config.toml
model = "audio captioner"
encoder_arch = "gmlp"
encoder_mlp_ratio = 2.67
encoder_layers = 10
encoder_width = 128
fusion = "cross_attention"
decoder_width = 256
decoder_layers = 6
decoder_norm = "layernorm"
decoder_mlp_ratio = 2
residual_init = "none"
weight_decay = 0.02
Rows from block 7 of the audio encoder of a small audio captioner, named by matrix and row number. Rows with one number belong to one neuron. Each number is 128 + 24 x the weight over its row's rms, rounded and kept within 0 to 255. All counts start at 0. Numbers have three digits each.
After each neuron's rows are labels from the 100 clips, of 14976, where the neuron reaches its largest size: "strongest on" is what is common among them; "peak in band" is the frequency band that holds the peak. Only what is clearly more common there than usual is listed. The data: synthetic speech, music and everyday sounds put through simulated rooms and audio effects. In brackets: how many of the 100.
# u: gMLP up (value half) (encoder.blocks.7.mixer.u.weight, 160x128), inputs 0-127
# v: gMLP up (gate half) (encoder.blocks.7.mixer.v.weight, 160x128), inputs 0-127
# out: gMLP down (encoder.blocks.7.mixer.out.weight, 128x160, transposed), outputs 0-127

u.42:142130136181122132140121139085142112103137093071135102150115144169130123127115098153141127109128142115184109146146154116141150076102116136138179164116133130187132103096132117117160130123118192178121125143115094143121169131145147096089107110114126178112117103137102131129106144166115130158115135123151184122142101133118111131118129123143116070135113138125127101136099136122111153076137
v.42:124117107157102091105107119138110115116121155126109128156153145112165137151096097145123103158146128103158133115169113158120174124136132115141132136116118136140145132199149164101135137092098052106080114113137108164182162160162139130167092117116119098094151096158138140148108098149149144116141137119145073160149086102132146140124111130127097121145117132137117103152096145113134150111119
out.42:136136161149103120118090146142182124152134164118134176128105080124125135153106145101118128085120096130160121139144123180122154150168119103092151107137150161131147125137178149167109085107140088108117155151127144098151160104179083151098144115125141116144129112085133113164090154122117116106115097136131131157118100123087126117123136105158109121111089102170119144117091138114161129125125
strongest on: drums (62)
peak in band: 2000 to 4000 Hz (66)

u.120:121100153131149124120149118138131112161117116107118104137149140136127177134158131079169139148135106142166136120115105107112087190081144097153140113168132157146158158136115109126137072145124126125134128129149126064150133109108131128106127137130136155113111142068126107119126146088158174140151165117139092149103095157103144164123129060121107124140130127131126134125122139099069122150165
v.120:124085095122144109141129132129121117151119127152125143123113118156138140120075084134126132109217159096091114129095102127144134078084136139107081133083125126126130139136153128150143138172130144108133095167110141137060145129160126109084139152081130133102109141116151134145157104110139159144160178156105121128100146131134127142143120156129168141162127092109145144124132142159131107128154
out.120:099150114110120128137139183140065100104128114096103140160142164129127134126136132129122084096144124122128159084092128145132122173145105125160127163157138129148144081116142145086130150121112132120141155136125150151129130132155142098124151188167121161105137139123070106162073140149110133135135095117133092103079123118146119116154103157070138137076154143124151141122125097129146130146137
strongest on: dropouts (79); number of effects: 3 or more (36)
peak in band: 250 to 500 Hz (37)

u.62:150146111087097132074172105142119093100131157145132095143108106141153101161122119158113156099136129129114128155148163130132075112143118135122154096126104125114100122088106138128169124122112184196132119125111147135105116143156100162144110140154118137074143143131116124110131188119121086101119128122152119151135141165110135121137137104100110141101131125124128152159145136136110207094126
v.62:189129096150163087134138127141160120136148125135111139161139123149112145176118119121074139132176113121121128122096138126108137167160110123116112122125097126123156151133152125146113155128170205160101062121087131108112145109122169122125102152124132142117107100111135134141133129089104083131118093136116123148154134072125119119139106121116124107149168099165151095129126160139077118110144
out.62:119160133132094118135114161166137146173157176148138076104144108110178107137149128139125089080139117135140111090147119142142165138141100104144124162165116112141090127149142122105093116116153141149094141120119117121114125115109113158103140157099126120127121106136106128165140112093104073148087145140153075115151167118123099141091167079131151121124105149187130142162124104138128138129152
strongest on: dropouts (51); dry (51); reversed (32)
peak in band: 4000 to 8000 Hz (62)

u.3:066144146128150166130111132132109123144118122160126103161110113100105173090120158134086135149128158126133076107101147116123136107131115122141113142081105142150107141143173129090148116110105163172142131149105118137098136100152098147124096102139172120101122167102129138157160137122125107168069144113147127117103133151146111108118135170149139129140083115137176167143099112139095146172125
v.3:136152093188104133134120153132129164089126127122130053131131120161124156178148119105105119101116165114132134111142128146163121125153149116139127107150117163166137184112139077130167128145146120139107106093099149089100138130101099121082111147125105167119158119123118123096140123089125123145146132160110112122164138093116138132120113134050109147143150119164173142106115143138110128132129
out.3:170112120131122122133134135152154126160104091102127132130131133131112141153101132126106096137119118136167141159145140127120160112148172118127187151148108130110111096109162114126109124077161149070107166114162121157147094124120132166101144109103127143142184123130118126121124088125118096148135114122109081120164159106097162169070108114116141155167101103154112124087095123141104174124126
strongest on: dropouts (92)
peak in band: 4000 to 8000 Hz (100)

u.12:120155130148132149128118097099100168140119125147122127134073142170094160148104159178110120143103178112105135153114103123156105148105102176144142125147135107128169142109144102148096117151082117112157091143145075117165103105130123088122169167154137127091166158136139149102125119135116116150146153127104136115140127119103135115134100139067108109149164089129131093130146101140113114123161
v.12:113138104149122120165086136146118131119140150120093136120100136136116141111137123131111131094139156171086104132158111158139192133121130094110109129125183105121143168108112118108146139182094128132164173155074131137136119121110118135133121148164162155080116127099119156153135159118140140125113086145076117126089128140105108106112118171127111090145127156126136124190087098112122132165125
out.12:148133100161126136134081137119144086126105105146090135103152131150148122136154160181117117129151128134156128160111115162155126102139121127127149121134158155093132094140152083092184152137112140110127081121131197108072146153122090120171133124069109122161131136105126122118132127134129171141146120108098114111125112141146104131130113111078132126131175081164102130152118117133097117144155
strongest on: dropouts (77); number of effects: 3 or more (40); bit reduction (37)
peak in band: 2000 to 4000 Hz (53)

u.129:119117144086144140164087146096126118103115089125131136110142108136134126134156133137123135124146118158131139115155116094162150149150146115124118145080150142081153058092121072084160122112140171120112155110146151173123133108145144087109118119148116192128129105115167140140093132154092119063121142125133122143131121160151125125127142114101112132125166109170133112183127158141109150114139
v.129:133141093112086128093173154129089100119144121102127108133127111135131150141186125137144125101147117140111112122131093111125094127142144150143151128125124139100129112130139106160193155081121121108106129170120081116151129149101141093114122131140187118157117126106127184129145178143138150087140111161133137082124110110077128132127083137151144123103103092166156160102159145162148137129132
out.129:152161109116099096160171116097162155119134091081140134077148127135108123105125124159143115131105135110119119136128135111096145098130122109105073092118107128110141093129134118131128168140087141153179133162101145135124214124099114095138110124176155112156125118136186101107135158106122129150116136147126152133148112131099139126166130125139083163162126133153125138130152085120157116115138
strongest on: distance: near (70); drums (66); tremolo (44)
peak in band: 4000 to 8000 Hz (97)

u.139:127122106140136116132131137153120137109103123170130123111099150114136079135088111152121097127157095137108137131128146056154130121153118110148143124106146125129119105158130157144111148090154164147131132113143140086135101107139119126113169081154147143080106135117128127101145112062149115138145145092098102112175176139169138109177118171127113137116157085131147144159087134165121121105163
v.139:167176132162140118139157133110120133156075145148125101122113143101119132116112158063131122109139081124088103082126090127188113097158129145143099107099109108162117118137088143136133149146122090152122131131160117117122087161122115100137114124135141119125146157121165128158151163111155182113114129155095155140140087121144153176086114123147101139143090142110100159134127149151119136133125
out.139:139131176113118132110117151111055153088149155089088149138116148132128123123149142169109106060090137102153147139125138193128119126140120106128121185148109140126113165108163137128133138148117071128106115181127137131103144174106086137103110174167138131149124138139137100108169127119142133112134119123120117099164124144127097155101146123100143126129098117142106117112169106130128114121122
strongest on: drums (71)
peak in band: 2000 to 4000 Hz (63)

u.110:110160136172093149132113138120114126122101135141161165109149188118147117096162149110151059149130175098112115122119115120148112100137158125124177117130134113154106113151140137129095109175125133118137146170138170098101101125144107134116141116125165122127163120120147140099135125086155092105125111119111143160172105129193120133133099135141083117111096138096105104111145102090164124142112
v.110:110154162141133121164097137161097112149147137092115171142148104109112120137147123096116177117125130089120146096122151168150131157143087148121131151104165097157155115159095154081111126114123127138085124141123159087102111106200081143125135117107146119179129139142138113121126118143160143124158135139140147137118119102068090165160148109086123126133124113124139139115074143135099120123123
out.110:072134119159120139148130099091105128105114098111158145121138124107160110158097097175122095105153139108127098165129152151128140151116147143112170093129129125117126120126128123128114102142131163055167146109132141114095151164128128094123175114144162136111107107106137112147093148140165148157084152107129175127083147153120154109147098140135118135152144136154150147125114087076134161110109
strongest on: telephone band (84); everyday sound (55)
peak in band: 0 to 250 Hz (92)

u.142:104126148136149105122148172171110093112144150144146144102117158128118110153105103135107147116158136182172140154165132047098132139106137117142123145130116082155136137109166135096085097118142136139116149082132149128137113096120127139098154127157156093096103144094147097110119130135138122112118149136143138107193110127143115137126135126136078107120127130169122090096136113187103126120106
v.142:114120133134150089166154138118105132111106163141098107083154168100118101122125145159177161112090133158113099101121142115147144141151107098109113148120117090148144147091116139124152180138101100127122150134149145121101111134118093077135115134175147142136117138128144108106087141101129144071103137096114110148096122120142150117128162110096104130133126139133176107154157203122158159136139
out.142:163129113131089157114157149171093135124137145084134174127091139133155141099155141145091129092101151108133124151131146062096120124125118154160112119118131106131150104126153199155132131145096100129112099120111096144104125139103130158164150119167121163130145091112148144158110150120097122140085083123130138166142119129121132113142104133099113134137123114114141138076152116144141105131201
strongest on: distance: near (65); drums (58)
peak in band: 4000 to 8000 Hz (56)

u.70:116103144125177169127100108136090100114122136139113166122132157108096122097114125183131172118099101126107166148109109121121101115122178148168114125106161110108123088134170154114133110134131159126127089070148109142140183119134118144108147113117145143119143107079137137118128152122144107110111138122145147127156148191124139130121115088114167146132137147110160159076174109105116121153111
v.70:167121097094124167099133146153114138121141104108115141141081149110099105149098136089089125107142165156141134131149137116130100170089125146151106113139141130126139161130113136102120129083136145112106148126097134123132172087100091136121115129140175155148167102110143131092127125093156108072135124064126135146117124141145173120134157087155151107131158117113155154133117105123167151175158
out.70:098100093112126130128109089130171107101148096135193140132132090086101118170128137127091079124132115177167110136151139161142132135125144165106089130095093120154107131119145151130163132106111152166138148118124175123110139126115092149112103155122078124140150109128101108145165090150126125132135144143148121091158122096132113101131130124105110173138158129175153148120142091113150168117123
strongest on: drums (55); tremolo (36)
peak in band: 4000 to 8000 Hz (93)

u.19:116137121125199138100141156144132129128160141071146149102114157137116173160131080094122160102170096123130152115116118108124134152114133136114123176059141113118123148133140161143140127109098128109168149137148135130117140120150125103149125067120111114114143199116131110099111149109157113136123150089147153117155117120135080130127149151109107132121119125165130121133100165118126102096074
v.19:131128167135106125107126169116137178164143155068145107104158093170138175125130126141124109123113116128119146113098145127133100134132136140089130170147118122154087147130085128120119127152172126079083180118134126129135164137165152115105090129138119126087161142156072152131132141137120129141127159142126110184137112095115092120145126126132102125103077130121118154134096140081136106148106
out.19:104142174141121124101133128128151118122138133135113116110144104198097133141123092106147130104169101155129117136138135165130141145123123103101121079057157142127095107109137123156178112098176117115195095114135099104128106146135128136119117142136107165146134160154129129123110138121127145131137073091132146140177123078116090097095123131132140124085126128160138151148134134124167154115155
strongest on: speech (72)
peak in band: 2000 to 4000 Hz (54)

u.130:142086128111162127099166133077123126107142137112102133108123162102151086118142122176100144137117105096120111121141145137139133130115121127147093144135170117131150120107129119134138183136137142155156127113145097127096105115148115049127147139121170117160136140152128129114131166155117125120131089162122125109097078157150108087122143115167133179119129133160109115165085106171158078101130
v.130:106138150151094090144114116114125156131152122092143106134129161085141142124176131157123079141109131124111122113127133157147132180136121123068137104079131074137133112115145095171162144142193169155151124126129135103108071116152124132103107118140106068124166134151165127137118152124143117147134136152103130159103135116140158084106111114131148121124118149134162118071128107122111131107123
out.130:143151153133176119137111150146110092127138149152101110141141111095110109090126130129139101128108104104086153163133071134102152136172087155134145131131175124141084142151142116127127110092115112142150123108133118098139148130107157126145130149129184138090108145142179138155151107123114135170133146094142111118068097141108158097077144144128139112120156160119162130122078138161088133137106
strongest on: telephone band (97)
peak in band: 4000 to 8000 Hz (100)

u.75:111112110137145177119137140122134146095140136143138184152101135116133111099112141126117164151130146129105064106144115120136138178115144121126115163090119158138138149119100151144136126137164118121144117142157146146100129147131124091114108141100171107124094142127097179106143141166096068130135094101118150135084112123131107090124122174074135200105148150131142096122121165135125139095129
v.75:140122127126145122114109118150121097155126153140158172130104146089125129110146176136146120123128122125097178106181126162080136136155093144126077154118152095175118142187113101100100098146128139093138126131107130136096138109120121143140146134145117108149156128137105118196138131134120130152124104178072083138115105139130109122143159095152153153127127125117082117093088128111150125089124
out.75:134168155171175124104111112131135120104137149179150082161117117179105170151131127122124074088107118162074160102110130119124096141159124125135123127147118116151114143130079118107121165108153141161140095157140161120123126145089101097138089138145129162098151071146116125145107115131141125101141098117125153103128119138145135141094123174129142139110162120138090121136109135165137115139083
strongest on: band (51); reversed (31)
peak in band: 4000 to 8000 Hz (61)

u.59:129119192158158110116080145168113147140107117112156167118095140102083161152134117151149150161104121122147097095174107132156108104146085140147154124117145102092150103141140092135143103107144087132159149113115141116120109112149105128128132110161122138105151089145130127136126143123149083110126148132126169120112143121104138144154102160124163111076121127112135081191107167102129103115132
v.59:125125154158153122120116063124134135143160094113108140126130117141118124130083108130110113165143165095112157118141124164122115132105156104139131155169164129106091150171121134136110131182084151110125165140146122141115121150115142150070077114083125135137104135123092144093184123097154121138143126132139085141108121112166122110108091137138146150130172082147135162130091122140119167151113
out.59:150112127165122108131187152127145141134183151087090138146096148109110153124139109152094117119104151162115142116138119127162134116123102108083130103119190107140106135103133123110136157138139103125158103073161103115077116142109124114117131098111083136135116147104129146111136156109139182114144153091166090121170112147130109115139166113146121122147117149139146123070108144157108138142172
strongest on: speech (89)
peak in band: 2000 to 4000 Hz (59)

u.52:088120149152159101145181145120123129118130135126093132149141111115095160109136128141136114130119138086080124144060052144099112145088143121106124099108088156164154185085154112164138136136150118078145129118162166174123128083159153153136146140151116115111137140114158132125128114110151120149105134131145100187113133133158122123146124130103133131135132121119120132109106101135102102117156
v.52:150139122187110136096151100125124142095117101135110067106152116152102154125109171161167127100115148144112167144105126115113107108125121145133105097131104076170075145144110136132151090119140122134163168140140113138101146171138111076164112107121108146116126101149108135108115146183110146172164160109128099110110123159096141154146113125144150118147164114136110112129105133107159118105113
out.52:113100153117102134109109124150148085107131113146107111145146120124121120121119150159133159137187145107111167096139113123131094096123067164200137099115159142121136113161111149089128112085156108147133103113080113099160130107117147108123078127166161128121139150135090142120163137132092134137123131139091165100093134134149125108152163129150083161166161129119132131104154137151148111139136
strongest on: everyday sound (92)
peak in band: 0 to 250 Hz (97)

u.159:126150138136125143129094182156095095135142144137094123120147146102206102140116106116103151146151151135096106134117160110146191108096104071097132129132163171086127140113131096125101154126127143170140130126100103145092114106122112108179153101112132135129122112098128076156151090130092131107167108119133145106134121145135140143132115116125164126160116135136144102101132124153128162144166
v.159:182130126126084150104137083114132142128104176158102146110133106100096123107093154174110139090122125162148100116136142160157136162117128144122142086144102087144123136147102077117136157138139108137143102123172162136098191125100126119131119139115158159157126119146160123123092099147109120108121091095116117165117146131158171161123108138105139086143116146142114125141113149070126119132149
out.159:157131101145062164106128105150135139121121089171129116095108114104116148124160157123123132125158088104183147132113133131148151142143123144093149125137120151142074124121159132116142160157157108118150081079124103106140136120114093156117121091122116116109130088130113115135164175157108153143072122161105129133131116143132117113082114146168113105157158131142136140161113106124158113188128
strongest on: drums (52)
peak in band: 4000 to 8000 Hz (52)

u.99:130198079112177151133152144121130173128116151126098104105142107108117163125162111144116126111147133102116086133119094149162135132127126140115131176115125118098161094106119125141098172124133145116194151117155134125152116146132110071104074136096140143124134130122113110097095157138120150114123070176125152109124151150100134147103163120159120140139133118114162095144139145124129135098096
v.99:132116169123134149119113124138116087158160144144129152101129085127167118102122124127155159129103098131123143133113169108151109143151101145133145184122131120162116173133119161145129128130115126104162133146167120167145118166124110125119106127162091132143144116127083136103044115103131133070100135115077149130166099157154154119136106116090127139139128110135092083158090145136130159102130
out.99:114100119149100094101084116103119152176096131127151118184105173083093150134131092135138148107080111113145110157143161160173117166113121087123103140132142144152155151133122121163132128132102105141086099143114115111118151135112113175133138136123081132133167075129154107127130123151125138115125129107118146146160153070147159097140119136145136118143139128155113107167129118087111106162157
strongest on: distance: near (68); tremolo (51)
peak in band: 4000 to 8000 Hz (82)

u.128:116127103135084118124132116099103138080096093157135072065142118144141133147165192166137082140163111128131139137121171082104129155126150112140168129136121138116116152077154134168144131113132096117109149145134145138139107136126084127124125100135099133138130144095150134167181103195121111152150144115133140108111148109150121131130109109139109124104170110104119141095128142146169127122132
v.128:094150115129132122149122074166081138153132116140089143111122144098160109135102170140087112140095116156171136145130123151112120119108114146157146136113151167173074129117158193136188141121121148122166117152115135149151100132125138155134130145123126081139118142108108120127112110142136087119145094126118114113095110071100110120140122150153174117125144134074139132133115120104173109155140
out.128:149163140106109107146144148137131138100103111152092094126127146169116134129109166169110199134148110195139127097127132109094105176129080137148134126102145114115110152120136160141084134136105106123168081127098138124116109121141116113120106117119054151141142112135152107104120146103150092116112160090121143131138184113104156157155151156143109128113154132107138122110112155099116147137138
strongest on: everyday sound (93)
peak in band: 2000 to 4000 Hz (54)

u.113:107146157119080127117112135121071131143125124134061119133114126125130141113129135146102137082101105129117140096129116157125121151152164133108164110121095105146161081109127108127118117143151138108144092121163110143137113140102139127136121138124168119152114148136136070153061146152116140092119160103111150157142135165133144131166145094131147134141156097114122144113126189141143215134141
v.113:088178136109152143146131134103139173141136142134119104150123132112144098097154100119098127072089114120132140100108152136118155138140116144078127110152106085149125109114120133163082109166141116136121109083096125152189123117103118136122118110149144123132186149163115104116094167112143156128134155128108163116141151097140141139103169123134122133168124114118103127148102120186094161085138
out.113:100116145124116114150089127112162151133135156130122134119132151163123098101155153183151127207129119128172125118128136124079099123126102153133127121151182107133126086121084111110122114144109136121153137095108153074104138118141107191163131141110130165124123110151108126155101104108099134153146094130158117097148110164173133086133158104102100131117134131116131165122137113150085114142111
strongest on: drums (88); number of effects: 0 (58)
peak in band: 4000 to 8000 Hz (90)

u.98:176086139115103120142154133095145148089116147109106190102122114150130089156138137120161085154138146117088138150122129145128112121133126093138132105173122115122114129114137127149121109141136117149156136142120109154134099136139129159119143100096095132179138066142116172156129153089123082117152124120133110102131126171108117104148107146149098154118131124096182079098131148162151145170089
v.98:116147077161151143135158119091100139151122157139155109095079091160136092092134146183131091166142172138154095119150099140113171175165095138113133145118121079113121131113135119140110121119135110151129128141088136092141113094140125133109127099110167098144145148152111100127142141112160156095125100141116143126139125151108118119164122142113129120164088138117160163135105136086119132183120
out.98:096154128123146135120087124117098104133160141124149168104097081124138120119100165131149074188145132091100124112121114121170119173093168094123114112079112186120105110114143159106126152083125122126107173146125129152165145161102120152156165117147121155123132092099136126162135112135146161135123130123123120135079129125135121124141126103125123142131138174145129124172111113158121121111073
strongest on: band (74)
peak in band: 2000 to 4000 Hz (50); 1000 to 2000 Hz (47)

u.114:111160144138116105125127145087140153091144069117146162159083143144103166159130115096114167137150134126153133108120152118141150130130170097079094123138111143116153131108074122153108140139166107093138184118112142138139156102126118156105122139113107090133143137125121148132132151128144106131111115143110084135094184125099165152105099154133151085116116167179122107100136156125137166117110
v.114:124102078161117108142138124103174127125157147121136136130125130129124098172122134137131107117154167136108115131146112144111142132084135146146124100137173100098134114125090118102118097157138118071094119074097126118148139151148120159180153098106143109120120140110085103181160150142152096123128116151132145115144130136137137146119103167138181136132083165156166118099138138107155097123070
out.114:104152188146128156128125112105147138183129128131122108118121062103086172129123135097137151145164111111111137177131174110100154120160098138183125132132088118136122108116135134120159067145096144099103126133128133121175134123152074126115101141111077144090109118148142139134108134108130105117133101140125136118089127118134150129119126139131124173099145144092137155120187143117119142145156
strongest on: telephone band (62)
peak in band: 0 to 250 Hz (62)

u.58:138089130108158136146134161116132090111082111070109085172138132125117118114169113119087122153134125162110068118136154117107106131146137156125112168174152118145129152151152118134114123197137133093092123097143150107114114099188101091138097129144128113153123113119134134151115131128154117155169124166143155119165149116109100117120104154126110133101103125126143143135088132170121117168113
v.58:135119149126152090112112112110100131106152090128118164095165126087157177113175142144135141093067167120129128123135122104098133116123152144106142111113155128156093109118170115149142164137166151104117145098125129138130091082156120166129137107125174145107117065137144160131111141133125143125116139165135131090125109128144145137071129107155137150118149165119100130103154103135090123108176
out.58:119174138128106105127126110152103136138164160136145141146165129129060157116139127146196123138164096105121124189113125137127152101109122109111152099124150127156132127164125141129149096146129127126092116067104132117086147123112165136088153142091124140090141154138113136103148108100131126157128088137137127060094116145155130120071126120141153136121167140121099159156114105125139116130138
strongest on: telephone band (100); dry (46)
peak in band: 4000 to 8000 Hz (100)

u.145:100172126108086112125174100149149137126126136080113126158104164109180126144090147128099121154103118145135141140111132119084095110168102075136137126153154180131125162159117152175142114134140100182132134121125130146108152101128123105142126125144131131131137106091087112114117110143077125131122122154155107146115166145106095121128146106124115106177135137108117168120152102088168095151106
v.145:087146136127105164133121120154114134128120157102110133093162154131142145145145141149157149152131124137128121120090156125141156165159115086121133125145146107175129090184108104113163129130134125116095142143118128115123119134085166103120148103191122138113139145105125164092170072101113062095126144122180106123145124143136097142127128105117129136154106069139096119097129124132172101108110
out.145:064122101141162178094121168094138112140145164136108147138113152163107157105145142130116143124161134119144127171103115141148106133132141148138111121154112106113119114107172082094121110136092122130133166138073149157144125129123140159089146183077133115155105095133153087128166138142156151135126117147110114147087131111124141130117129156141107136115120138146078131138087124164084116091119
strongest on: everyday sound (81)
peak in band: 2000 to 4000 Hz (64)

u.105:110135139142168124137125105143109166166121163112141136169158098113124125154172158125159132131107133116114101111126083152172163107101137147102144107102111125151166126111140148112099118136119142129130121145104124126169150140076111130122069155130143103134142113094158108148112090118130122107141134128117153168115089123175087080141105100148176129104150132118120107130122174185110082114126
v.105:133142112110153131136057112126126117118143154123106111107132110116131138186145149102138123136148142174103088115133129128101119094150120138133112155123153107159128149145102158132188118122087088105124107103137160142108099147143105111185147104144111097182114153118157137155104114131132154170156147126110136161123096086133124061154096134115128144105159151111118087127114152118139164127147
out.105:134089113089107124126113121155122115130116101151121135133082109185108154132117111131141147133131142124159139171112083116132116153123126127160114127130150123113148120139126126111150149126117161101099163115142111124118137076146129101092124129126130140128132156125119156135099161163113128125116116134115124153082129124100166158135151183087115072165147093213075154109143108159147169091128
strongest on: everyday sound (70)
peak in band: 0 to 250 Hz (74)

u.147:127147165140114142147104169097132138087123110168082092155122179125140094096129142098103116155137129108122090114139167106091125122136122152107103130126112164120103129105163091138122157116094153161149162128135111095124107135121148142147104162089148114108149154138097156130149163145140150106165118129142102144147152115109093159166053147116092122126161144127115170123097139118158140119119
v.147:086192078132161149111120140140101115131145151174158104136147190090149113144148121104096126111084152112129112141132132164138163155160103159115130127079134105153136105139107099125102058149152136105114153131103131134096147130134141119100155108135154144144104123166144104120114147148114074136130112144135152111133127156104129182118121123120096143145113101111156134122163113109112101127096
out.147:146172119147161133092175145119138121140138095146151113131118101160095119115111145111143142109133154077102088127157112091110145177150099139133153096158110128152109163122109088110129128147093186103133111139095137115148143098162104119093150126165164119096123085149117147112133117126138136134135134122127125128098070171177158109149135130101149154127115105153109089115094151155125135131162
strongest on: telephone band (65); speech (61)
peak in band: 4000 to 8000 Hz (100)

u.131:131126148116143120117128126124113135159110116101156125134128160059137116103119097142112130114130120133153154096153130106124135113145124118050105121136118148130120139135092149101160139125113102105160126170141145171079160151085132141138154128141098147162124121129102178129135151065149151089139137121171130149124113099123091120177155130058131124124137104100118116150109119150164144151164
v.131:124145167081111166091084128132112105109115118131136111140106114139124084099122115167093126125121138161152157109101122136140170157155100060144139160143111131105131138158122140154123109119156118130161186113093171133154154108137119124160116124087120139184183104152136116137140102118099111109148144086118144148109094139136121113168152088096125128120129126109118108139134139175098130117151
out.131:117130141132134145151092119145092134174167124128070175130155138149092135142167108107135167148117079111128107103131124123152113155090122123137101138135095167113164174131131155100106135090130135118103137129122143105097133106134110155125115130137115120086139110146095124158104120185155114164145135115115132152147118118109170129145171105164115095143144128157113144128106116135118124123036
strongest on: band (91)
peak in band: 500 to 1000 Hz (36); 250 to 500 Hz (31)

u.124:126116130124121067133105146118147130099167087129156148156103135172112145109088102135122130162156124113064156119142143150090153163122155100126114151122133123120161103210122151121138144099124146113153140089139144109102116100154155167120123091112136109133116120123138115158114128116138114118125113077098149128154122139123065124141126110105104086090147128146150129109147135168155148167120
v.124:141105107140094107152096143139118127183168147089115148160119146087127128153169160124121132141140131127105130055130103124118092167122120150142157135142141112088142104162154148117102135092127080134103149120163085113079144143150139092078139112139133092131094146095130138167173190118125110111135115162132148151109112113145136144125132127128137096117078119135110151146147130133127132126108
out.124:134138114117116144121131140082122099120148113111116154124109139113096132098143143131104128160093146072134106130104151158187121145141141113120117162135095147134137151154117105121134087167113110109119153183157175120136116125128093097135100144142133146157217148150164082144109123114111100127137109098128171148112107139109146148121130113122109164127150137106171090106142119130149093098089
strongest on: speech (83)
peak in band: 4000 to 8000 Hz (64)

u.39:122156133098116122147102126116138110117153161142136125119128143082102167117124125108141150166127169127102146132170108143119145118092111155142140125143124154140088081102148094181151118122112136146127106069123139203122124118137149092128130085137118119089155122154137115150107100072129157116144132131144084098123137148176155115068105103124117152122162141133142154144124131129158148083115
v.39:114139105157064129161133099100124083132141136113123108164123097183106150119100136137152145130132121150095131124126130153142097128124143126090147132132136125103135097153076124147106167140120113142090165154132132114122142187098148085103101175098152109122141131153107112143104098119190121117164054152132146137150146139129134119143118154134131133133174082104140122118107123151107140127152
out.39:151136110156103120131134098134145133141138095134104192084086154118154166157136136128147097118155125114125106146111091154146150104153126130107134179143149143135192102114126123127118131114145143132118138139091131127142124124177140135151099123178097102138162131119130075114108125152124197119132164079100151116099081131102104117091162147140097141124117149111123132097114082113150135108116
strongest on: everyday sound (70)
peak in band: 4000 to 8000 Hz (51)

u.72:101105128102149127149131183100104172158117141156128152153123130094119127110125142080141098099127152166112137109110115097097136100158152157085148152121101112165090100120122140182170138130138118147117144103108166130065082107135156155146108114130148107108124097131116111127144167127129087118117169113158097139150134106183123137129098147120128149089101125131158119147141132158129100147120
v.72:118132118167165120156160119108116079091101072128123205118153079091161120154125093111139125123138109121146130088140129129150168161125107145153162068131126130124079131135177146141095112170102160121121146124124171132149109149129141142142123103117113141125145139083094100134124089165099133138101170131111133130111117131147138104148150129148135110166137116130119150133144110127113139087139
out.72:099106100126152148109118105179145132137110157121133083108099160130150114140095127131136147140147119166157160132094140146108112053106180115105076094098138154169128129144132111113159122142119154149132098164142102159100110123131134102146104155087130116120112141136145148123140128128119110148118098110145126169126163105120113148119128112129127135128084179082142152146116128150164078177133
strongest on: everyday sound (91)
peak in band: 0 to 250 Hz (92)